Weights of a small image classifier: 97500 training examples.
Rows from block 11 of a small image classifier, named by matrix and row number. Rows with one number belong to one channel. Each number is 128 + 24 x the weight over its row's rms, rounded and kept within 0 to 255. All counts start at 0.
After each channel's rows are labels from the 100 images, of 14848, where the channel reaches its highest value: "patch colour" is the nearest of a few named colours to the mean colour under the peak. Only what is clearly more common there than usual is listed. The data: scattered letters and digits in many colours. In brackets: how many of the 100.
# convs1: grouped (16 groups) 3x3 conv (model.blocks.11.convs.1.weight, 192x12x3x3), inputs within the group 0-11, a 3x3 kernel for each
# convs2: expand pointwise conv (model.blocks.11.convs.2.weight, 384x192x1x1, transposed), outputs 0-95

convs1.71 [ 97 113 115 123  99  93 120  99 125 116 129 142 114 126 103 121  74  47  97 117 114 132 101  87 119 107 112  92 123 103 118 114 112 108  99 124 132 149 113 136 128 116  87 121 139 156 157 157 150 128 154 127 143 128 117 128 125 125 116 105 118  67  85 136  93 125  96  87 122 137 137 149 133 150 145 155 155 150 148 165 164  98 124 117 126 107 100 114  82  80 127 142 127 127 151 133 147 157 140 107 121 115 123 111  95 111  75  95]
convs2.71 [131 126  96 126 135  64 130 130 120 102 168 131 120  94 131  94  75 132 109 146 104 108  93 123 115 103 129 120  98  96 134 136 138  92 110 108 106 114 137 129 116 100 117 111 110 135 115 118  99 126  99 136 146 120 124 162 189 116 123 112 110 102  88 134 134 127 191 119 141 146  99  91 114  92 131 100 140 112 125  89 126 108 111 155  93 122  87 128 104 121 156 118 114  93 141 113]
patch colour: black (60)

convs1.99 [138 138  82 133 107  68  94  73 145  96 124 147 113 138 139 138 132  69 128 114  87 131 117 101  74  88 121 124 116  82 124 112  90  78  98 130  83 129 146 111 119 137 135 145  60 146 143 162 154 139 154 156 140 129 138 152 137 133 122 127 123 119 139 122 109  88 122 117  99  78  93 125 141 151 150 139 138 143 138 113 125 141 134 133 132 135 124 123 137 121 129 143 165 153 135 161 163 142 137 103 128 141 126 128 117 124 118  72]
convs2.99 [130 151 105 109 101  81 143 134 124  92 169 142  83 100 132  71  71 114 109 160 114 131  79 104 109  82 101 121 112 107 159 125 159  80 114  99 154 138 115 139 102 119  93 112  99 142 115 138 121 121 105 138 130 126 106 155 162 133 121 121 128 125 106 122 130 147 163 142 107 151 126 109 130 100 143  99 131  99 125  90 103 113 120 133 116 141  86  96 136 143 151 130 100  88  82 129]
patch colour: black (61)

convs1.107 [134 117  85 118 107  77  90  91 152  98 140 139 121 146 131 134 117  68 119 106  94 120 114 104  86  87 122 108 113  90 104 109  93  93 100 125  75 139 151 123 112 137 130 126  73 152 157 148 153 141 138 153 148 139 146 147 124 134 144 136 124 126 147 111 112  83 107 106  96  84  93 125 157 144 140 153 139 146 142 126 131 131 148 114 122 142 134 108 134 122 146 164 167 157 142 148 157 148 148  95 128 132 117 122 127 116 103  65]
convs2.107 [123 139 122 103  98  79 144 115 137  88 183 128  88 109 125  83  74 117 100 165 130 131  94 121  96  84 105 127  97  99 137 122 146  86 114 111 144 129 124 135 109  90 110 112 121 143 124 131 108 112 104 134 142  97 130 158 173 105 123 122 126 122 101 131 125 153 153 125 121 152 102 113 112 102 132 100 132 113 137  89 128  95 136 118 104 121  92 120 118 139 136 138  87  94 103 122]
patch colour: black (64)

convs1.189 [112 134 125 141 105 120 115  69 114 127 139 124  93  87 129 117 129 111 112 117  98 135 135  89 107 147 142 143 150 126 150 143 140 119 134 133 135 156 121 147 143 151 120 137 130 135 107  95 106  69 134 134 142 108  92 147 141 132 138 113 104  56  63 142 141 132 145 143 144 128 140 142 120 130 136 103  96 133 117 116 115 135 140 137 146 141 153 135 137 136  86 147 150 135 123 105  91  56  84  93 157 155 142 120 111  95  68  73]
convs2.189 [203 122  78 180 128 119  90 129 135 147 136 120 141 106 129 121  93 148 116 137  91  83 105 107 139  98 154 119  78  94 103 160 129 121 109 116 119 102 174 147 104 131 143  82 115 144 128 118 133 172 100 120 163 141 139 160 130 129 161 148  91 105  94 139 148 126 144  99 158 109  96  97 138 130 144 114 118 119 104 108 115 127 130 140 100 134 105 161  85  74 117 127 155  85 180 118]
patch colour: brown (33)

convs1.15 [115 109 129 126 140 116 144 116 143 108  94 124  89 136 100 104 128  99 124  91  99  84 150 116 103 106  88 112 138 149 142 140 135 141 121 146 111  81 101  85 136 105 109 130  83 149 118 140 104 127 107 131 116 145 110  82 106  53 140 119 115 112  85 117 116 133 107 149 118 140 117 147 126  90  99  81 139 107 100 121  89 171 106 150 102 107 109 163 128 174  86 102 114 100 139  99 113 122  99 130 112 121 145 123  90 108 139 141]
convs2.15 [118  99 125 107 122  91 112 115 103  91 139  80 107 106 124 131 129 121 138 131  99 111 132 151  97 113  55 105  78 128 165 120 134 129 111 115  94 137  95 112 133 114  69 145 100 141  94 106  87  75 126 143 105 131  94 141 122  99 100 143 121  76 110 125  88 121 162 106 102 156 123  88  83 143 124 129 133 107 124  85 116  92  81 118 111 129  99 133  98 125 132 117 106 135 104  70]
patch colour: grey (25)

convs1.31 [135 174 135 164 145  91 111  97 100 141  98 143 120 103 138 139 160 174 130 151 150 156 138 113 128 111  83 131 165 150 157 148 110 119  85  89 148 174 133 155 134 110  97  87  93 156 108 149 104 102 147 136 162 164 112 146 132 134 128  98 137 129 116 135 102 159 153  97 140 144 150 150 142 114 158 162  94 143 150 143 148 127 140 144 162 118 133 129 139 128 124 100 134 133  96 146 134 142 121 144 169 133 164 132  99  97  71  94]
convs2.31 [174 114 128 174 156 133 136 159  77 120 128 147 117 107 151 120 129 198 106 111  97  98 105 111 157 113 161 127 141 127 116 158 188 118 115 107 145 155 154 148 117 150 148 109  93 128  95 152 141 162  99 124 175 138 107 129 106 160 147 107 142 123 125 128 179 170 112 141 140 110 146 137 161 131 150 105 100 108  93 119 125 149 102 152 130 183 125 137 156  55 130 118 129 116 132 138]
patch colour: brown (37)

convs1.94 [172 214 131 141 119 124 118 128 105  91 134 102 112 128 137 101 126 151 100 115 142 113 126 132 147 123 155 170 163  96 137 131 129  87 125 103 197 203 108 135 119 130 114 141 107  94 124 105 118 138 155 120 116 159 126 199 145 107 125 123 105  96 106  97 107 123 147 142 147 127 106 143 124 157 141 118 145 163  93 104 108 115 118 121 135 136 135 151 124  96 126  92 108 124 111 131 133 118  98 108 110 126 141 115 138 123  86 135]
convs2.94 [136 130 165 160 140 164 139 147  88 143 128 132 138 119 158 144 141 169 147 118 106 132 116 108 136 112 127 160 192 164 107 148 139 133 117 113 143 164 145 129 143 150 144  99 105 121 129 168 187 161 138 125 152 102 100 109  96 154 149 122 165 159 136 117 142 158  95 145 143 130 160 146 156 143 107 141 102 103 131 145 186 154 106 128 133 171 159 110 142  88 124 143 149 140 130 131]
patch colour: pink (43)

convs1.133 [112 106  97 102 144 128  99 139 147 119  97  77  82 158 139  82 141 144 107  92 115 121 129 115 123 150 132 108  94  85  92 155 143  80 134 149 118  96  87  95 144 140  93 139 142 130 120 122 118 148 150 130 122 137 158  92 137 111 131 137 115 114 131 112  95  94 100 156 130  97 143 137 118 100  79  89 139 126  94 142 136 128 148 109 123 119 152 130 111 141 116  78  99  86 153 134  85 155 143 119  84 100 100 142 138  99 147 151]
convs2.133 [123 135 103 104 133 111 151 109 139 119 175  94  87 130  97 114 122 115 142 193 138 132 137 135 114 114  55  99 116 126 145 128 130 110 101 125 141 137 106 116 121  92  65 149 127 139 128 120  74  77 126 134 129 119 117 135 160  88 107 144 114 101 122 106  98 125 163 148 130 143 130  97  94 144 126 126 134 119 125 102 102  92 144 100  94 108  89  95 123 146 139 117 133 133  87  91]
patch colour: brown (37)